{"model": "image classifier", "dataset": "single toy objects rendered from many sides on busy backdrops", "train_examples": 50862, "image_size": 64, "crop_scale_min": 1, "horizontal_flip": true, "targets": ["colour", "view"], "num_classes": [12, 3], "arch": "caformer", "norm": "rmsnorm", "norm_position": "pre", "activation": "gelu", "mlp_ratio": 4, "head_dim": 32, "fused_qkv": false, "qk_norm": true, "parallel_block": false, "inner_norm": false, "drop_path": 0.1, "patch_size": [4, 4], "conv_stem": false, "depths": [4, 7, 4], "widths": [80, 160, 320], "kernel_size": 7, "mixing": "cutmix", "label_smoothing": 0.2, "loss": "cross_entropy", "init": "torch_default", "residual_init": "zero_last", "optimizer": "soap", "beta2": 0.95, "lr": 0.0019, "beta1": 0.95, "shampoo_beta": 0.95, "eps": 1e-08, "precondition_frequency": 10, "max_precond_dim": 1024, "one_sided": false, "adamw_lr_other_params": 0.0013, "grad_clip": 1.0, "gradient_noise": 0.3, "cautious_weight_decay": true, "steps": 11800, "batch_size": 128, "epochs": 29.7, "lr_schedule": "wsd", "decay_fraction": 0.3, "final_lr_fraction": 0, "warmup_steps": 2360, "weight_decay": 0.3, "adamw_weight_decay_other_params": 0}
Rows from block 10 of a small image classifier, named by matrix and row number. Rows with one number belong to one neuron. Each number is 128 + 32 x the weight over its row's rms, rounded and kept within 0 to 255. All counts start at 0. Numbers have three digits each.
After each neuron's rows are labels from the 100 images, of 14976, where the neuron reaches its highest value: "lies over" is the class under the peak. Only what is clearly more common there than usual is listed. The data: single toy objects rendered from many sides on busy backdrops. In brackets: how many of the 100, against the usual share in percent.
# fc1: MLP up (model.blocks.10.mlp.fc1.weight, 640x160), inputs 108-159
# fc2: MLP down (model.blocks.10.mlp.fc2.weight, 160x640, transposed), outputs 108-159

fc1.437:131135110124130154117112121089065175127121168148151091099127155130146141091157090155135130149105157135109169106094151130112084147123136139145150156179116143
fc2.437:126107115167128169118177092112101166156128083186151104058116130083196060154121087191139059187107158086099116156167186093114165049128100189066156090122153076
lies over: part in the second colour (32 vs 2.5)

fc1.79:153150227134112127107088107125135127072066148110071110148145181141133161087168099125137153071150140154207119101112139092165101112131133145139047131158160129
fc2.79:101149106125104129133129137131116156108102088105123109169125124114140136146113111191084144073185056163153099092152123067148197100105160076120145135136116161
lies over: part in the second colour (26 vs 2.5)

fc1.263:126135123148132144087217081126119098168127075134148146122127154121157121096127166181100101144100135050147131142102145135121070112192128154081165175071221125
fc2.263:117117104187139082153104135166087118181153145109075137154120124151153095060133129143137078148132128119143132133110163184103115102061141082144136153151147107
lies over: white part (33 vs 0.7)

fc1.108:116120077121131075164163220146131068153087176123135154063147140112137123097149138123101151122107115163103176126122112124117120126068152144066109150152104193
fc2.108:140117069064098089191152153129135081114137066116135100122113151151091119151067104154185116178088131118117172138154128158134137184127081099112056096143133133
lies over: brown part (26 vs 0.7)

fc1.576:174019069123116172152094086119175110072156118104082114083140122126118123126115096116185166170132144150166109110090125144111146132142122133178061121156119107
fc2.576:097111160196204174105099139128157123139178163189085140133171173176101154150052109175090116097100124090126150145096169099071135084090157160127145105151079174
lies over: orange part (50 vs 0.1)

fc1.88:125113141157165174171184169175186102120070117186120069125121083146140218156168144183109102129070157103145136127134062115166132134140120115137093156094077149
fc2.88:166089165162105133159100155140164070166184173176118131053135150153066179116153147145118115149118124054112118124162142120061153139129179171122131159110142134
lies over: white part (42 vs 0.7)

fc1.321:096141151053180076130127123142131116069131070069110106177109128136106130091118171123174092112200185100138186145143115167159114090124110212071124116115135186
fc2.321:080181097152053110123180129123156185154146160129079105162119101130171131158097126116065160147096097146102124124132146138089103210160087148132108148108236128
lies over: brown part (35 vs 0.7); part in the second colour (25 vs 2.5)

fc1.469:114072210146153073137169131079171129158119144122101155088138137058103108135137149090107163130110151151162127121090131132134139127115131099084087132120140118
fc2.469:102172162099145154084148166091180111147113081116143161074157148095146171094172096161170109195120132160177174129150142099126171142137137155154145173067123165
lies over: brown part (61 vs 0.7)

fc1.591:132140067105157132124171146096132106147109171105117085117114127107126097124133095152081138198135172081135119152107106177114103126157133162192135064097204120
fc2.591:175103153087088158129124186147129169148174102131128124048128148136123192153128155106077145124141124055121178163139146039069094151068142139034125138118077140
lies over: white part (32 vs 0.7)

fc1.341:144136145191120101117110092096104119136148111116104085123120122118085162113136115074139185183122187147115109095159171123144084118155132056139161132112111123
fc2.341:119154107175139121104082119127183152118123127108107116190142101041142147124127174157125128156078094118082128109090120125159157127154124112128167146144099136
lies over: brown part (37 vs 0.7); part in the second colour (26 vs 2.5)

fc1.46:095105118164126151195117150049125153155189139143118088125169102126084110119145128174111143145137161150047148145134130140116129124133126060165073115128187124
fc2.46:159081122083145126153162125123179118167077122145162177107110084117196118110108130135136115125127088158158035131101158168060081146089106130153150136188164103
lies over: part in the second colour (48 vs 2.5)

fc1.572:119090063144115151181102141110056148088120163123121169151123147123126085126164073107146154143128151093155128151094113087071135140074142160053143153152124067
fc2.572:159153055138114158159166172169105140171121124144135131162121090125106128237086089157086115115125094119171113145149144122094096147107087139119151107091105103
lies over: part in the main colour (89 vs 17.3)

fc1.44:116089148148154110153156104129188154097118092147107113255100145151166087126097148104181060138099135127119104193204087116153127148121145131114126073098142118
fc2.44:106113158098121166165086120091092090114141160113100094138139130115163087142131121128159089129162109149114115140168161151102098183150108221132103183135132129
lies over: part in the second colour (31 vs 2.5)

fc1.30:124119189139118149131095129159159109096137133098156166119098163123151145132137154176067147128116145108177104125142147115115074105097117149117080157152206115
fc2.30:057071111141150077150137132152108176129107102109200123121126150110079185105167154171110109164105192041135129100122139068128190121118130126124196142150115116
lies over: part in the main colour (61 vs 17.3)

fc1.279:132132116097102074120148116124101137112103131122102150126174125164153157082170053098164099098131133116099057118167104112186139163154130132190106136102197124
fc2.279:124156125156122095048151122161196167187063088160098084118169188101136145111173096101157111149167121130096125132172155086096114130136069117147092114142072177
lies over: dark part (53 vs 1)

fc1.48:103171121167100112180146160148152162155079115075128122147069120158107123127194127127142108058091090122095153154140155110122131146127129131115200119062101169
fc2.48:097088136125076087140106141107164096096161151179134173108119107064127084140155161136159140169162203109144152028088147121154134146141156104124113195107069130
lies over: brown part (55 vs 0.7)

fc1.67:118100116072111129161125110139140143125086177135149133127134150091123081135128129121149134175122145197122183116111187135179151140134124159157100090129200135
fc2.67:078136177128129137167158125098129188122108072181153123139059123139139111158170099105127142111105126093124099153148095105117108120101099132102116134122141084
lies over: brown part (35 vs 0.7)

fc1.374:114155129135107123138111097183176087115140147185147124112171192152194079200136189132155164144169126190186178163160119126167185164087129144141084108127081149
fc2.374:140117047145080155127150126102128062183168158101119091149140099106124067148133113167156113135148119144162134147118120149140138125135131126140112146156140139
lies over: part in the second colour (34 vs 2.5)

fc1.623:112138138133116144125137073080139141082128066087129126157141139090145129151131152110139172175140132140151166130219095135158105121158136141085138135080157172
fc2.623:143113140126136151130113125106098101157110163191105138182128056169168132104199096107143081087115135110141117095049091102143132150086159175123116115148134128
lies over: part in the second colour (46 vs 2.5)

fc1.581:118093097123068134214144174062174160188091121126148129132123118132101153106133125106085096091149108117125136106105093111129100085053166152075128113181152043
fc2.581:069126101144134110127151096171131098151146117066114111119082148078116158099095103121146137240075171095207156067099118112174148104155136065174100111146122054
lies over: white part (47 vs 0.7)

fc1.45:166107095143179157182173132178109138119074082141141129108138102119063139131184145120073161110168189086093095111057116155173089137115157142066127111117111051
fc2.45:137154140084137160147112178142173116164157111147162118108156111164150111086082106121168178138070178223171103138162100096175077168091086068133158189133110158
lies over: part in the second colour (49 vs 2.5)

fc1.552:135121123149157138113198141143090142099128124151171203169114141151171125141196168154127134170180069126182091164099139175118130143124127148110133123072137103
fc2.552:156108130141159117120101104185140096100149142130146084050076134087128133111118135157077126133108176114127115128127142142174140113180133140125136155101141131
lies over: white part (35 vs 0.7)

fc1.146:164144093173211119163140102141099131116185137123117156075120219158090153117152143069116105155149135137124145144174137104217060128118093126129121113136135115
fc2.146:157114200122056119109143044123131114145080162103123099144071165107150128130144113124119116080147161101102136106169166075109176029144133136111102096144042169
lies over: dark part (31 vs 1); part in the second colour (25 vs 2.5)

fc1.222:124122126084113142127051133105110114140177107112147136034147117085173118130127071157194158111168117090128097131105097128145086141119072163138043151119122140
fc2.222:128079199152145135129097139148099129142179154108084180128113162142134176166125110142109125061110107094121114108146127140116193118095151087117110045078159141
lies over: dark part (51 vs 1)

fc1.220:152051126084170162205159125157076140147150152151123132120128129141129135085105094146165083121069100121122139127101145114103111160139159126046161131128044145
fc2.220:162067121176123175116127114163158125167106174117113083135118134098092121123195097084144096197146082121106120127090149071094120159114067151129159156180143092
lies over: white part (25 vs 0.7)

fc1.93:123103097123147126101112075115131131114141150132090136109100120118104194099124082138111173131109150188150160185088133123187111130079138163117139125087140075
fc2.93:133122115118132101091109128084119124176111148137100114122097162186158125122154102088160124175183194124173094121144103144122162129157165123152158125108129142
lies over: part in the second colour (62 vs 2.5)

fc1.294:144173158136132096101139138147082168149147143099164125134076172157135130073120098141094122153097128144182195128162134152128137125101167116149119133123124098
fc2.294:169142148108159145092165085089155142134173184166141130093105138105149069097170130091137091120115153110150128105108102051121130115113099165128126177126136136
lies over: part in the second colour (54 vs 2.5)

fc1.380:108163140077175091152186178090075100153075119137125100181180115204138116157115173060111168165135117173065180058088123192164114129092161168145166085128090076
fc2.380:124159166065115090185137150143117109153153061125084142067118160156122103115113151115112123191096100114101144167182186116106114199142126110194055119205133157
lies over: brown part (32 vs 0.7)

fc1.277:147145089144148123097148113146059122160087119144112160097144175167164125129124106131133072237175096173142165148062122101113118164121145129136106100129131114
fc2.277:116138139146180100136128089110124111153113107124118074126132107142165076155092114143125107124151178156148147143137180131115097114147164159162102133093182128
lies over: brown part (58 vs 0.7)

fc1.433:160082078106173076135156154090135141130186123053126136222071072118133131124113166131122164152176119084068168138071100141104048145114111164152107148162104146
fc2.433:146165132123097093056125113118091120169129115152165078127151070092162082131093110065136126184170117155152140065122130119114196121166125129131105119078130161
lies over: white part (29 vs 0.7)

fc1.474:143167092132084106099106089063077120112145138078132120146146149151109110082066132083125175069116177083168123184204128137136085123111062126113101168093109053
fc2.474:136149159149123101091075121159197167094175117092122149107099099133066099137150153163136144093101126135095117117122140162141143146154165136117155132109080108
lies over: dark part (39 vs 1)

fc1.118:070088195124173136095145163112141083097095145160112154116154069119117109119182132120174089137155141123131132135048080150146111109136124073166134086142097125
fc2.118:071142091183053118200190086100123174130144168082114131160162105206130113115165098116140131118092121162137157145105159129121124146108118130143130175098098159
lies over: brown part (35 vs 0.7)

fc1.427:152150089066123181153183118169126130116138117145119055113078148123128127139072179136126102149137170145150111126144130115114126149103134119127159096082137114
fc2.427:149091127147126137100128143079143112146144089113122123142094113154166138105157102116141157139066105081079075178165093117127102148116127162118142148133149130
lies over: part in the second colour (43 vs 2.5); part in the main colour (41 vs 17.3)

fc1.135:168160112104138145134229160199115149137118115118088155123118086124182125114134121088129104142104141180126097122138165150151121083099141101123112124162111120
fc2.135:102201149118118126132108139069113084169084080122124096184124130130128099166107137144150167105156138136081225085116118120082150117106119143141199102127156167
lies over: brown part (45 vs 0.7)

fc1.58:096065139149128097063101159113097056126180140112200121109125152171125121124165173090094091134105124106143153103124093128083145155170111087151134131153134120
fc2.58:082160146128090118170131143140154115145138148086122186139113116092191125143098074108132145176158165129099109143131204135135135130109143142093162127116112141
lies over: dark part (48 vs 1); part in the main colour (44 vs 17.3)

fc1.317:079152037116139135160096137164146117135075112187110150062075125135093096103121115187131099134129111114117100136082086145118057128142110081148133153153076098
fc2.317:106078094164130039192144133131133116115098125117163144133075135118132129163094128152087193129131126139085075180115187119164133148136142142102123162133147076
lies over: brown part (30 vs 0.7)

fc1.530:130162059103154116074195152105150125142122099139114215130094066080206139123141129134124095137105075134119161143144135140185133177137140147166128133138146131
fc2.530:054154162123046102129149104088109123176140107110084120116120149130114083104130104124218173136140146133089124132159120092119112108093126104100148104121133105
lies over: brown part (41 vs 0.7)

fc1.467:217083144094135086165088098151166131120078172140158112153127071124153126089114089182143099092104135142059079140079126105157089066095099128139134137131106148
fc2.467:156158102160094142124157052121072128137122128103134129126057208172094098108142135124143154114152151150141166029138149123107101121125120123102180133128122143
lies over: part in the second colour (37 vs 2.5)

fc1.404:136109126138107109085112113086139174173112061147128152130131102155174104094111118149154115089098154161171101120189108145140147112188140125140098118133102114
fc2.404:155151146055180116094192123143092092146132113141128143103150127113105171124138144185045142142171132063091124105157077150115122119110084121145108173126159134
lies over: part in the second colour (26 vs 2.5)

fc1.478:113095108129135128115109122116162187108148155104123130113085149137081084131145081125161152164096111071137134132149135130129067135135117104161132080056135161
fc2.478:098123156118159162192153103131096097172129101126148082131171154106130191115105131094134149097119133142097104139148108152122163119142152100131167100131130147
lies over: dark part (41 vs 1); part in the second colour (25 vs 2.5)

fc1.458:125077095114110158096134124146144146160097185104097130111128085126146104152125100065106093127138146096157114073146154090178067136138155100133110068140140103
fc2.458:111128115201194161181155133105140123164091160175112133122149204090124152059126139143053131095097169107146117140113082095099122091162194116171111151095140093
lies over: dark part (52 vs 1); part in the main colour (40 vs 17.3)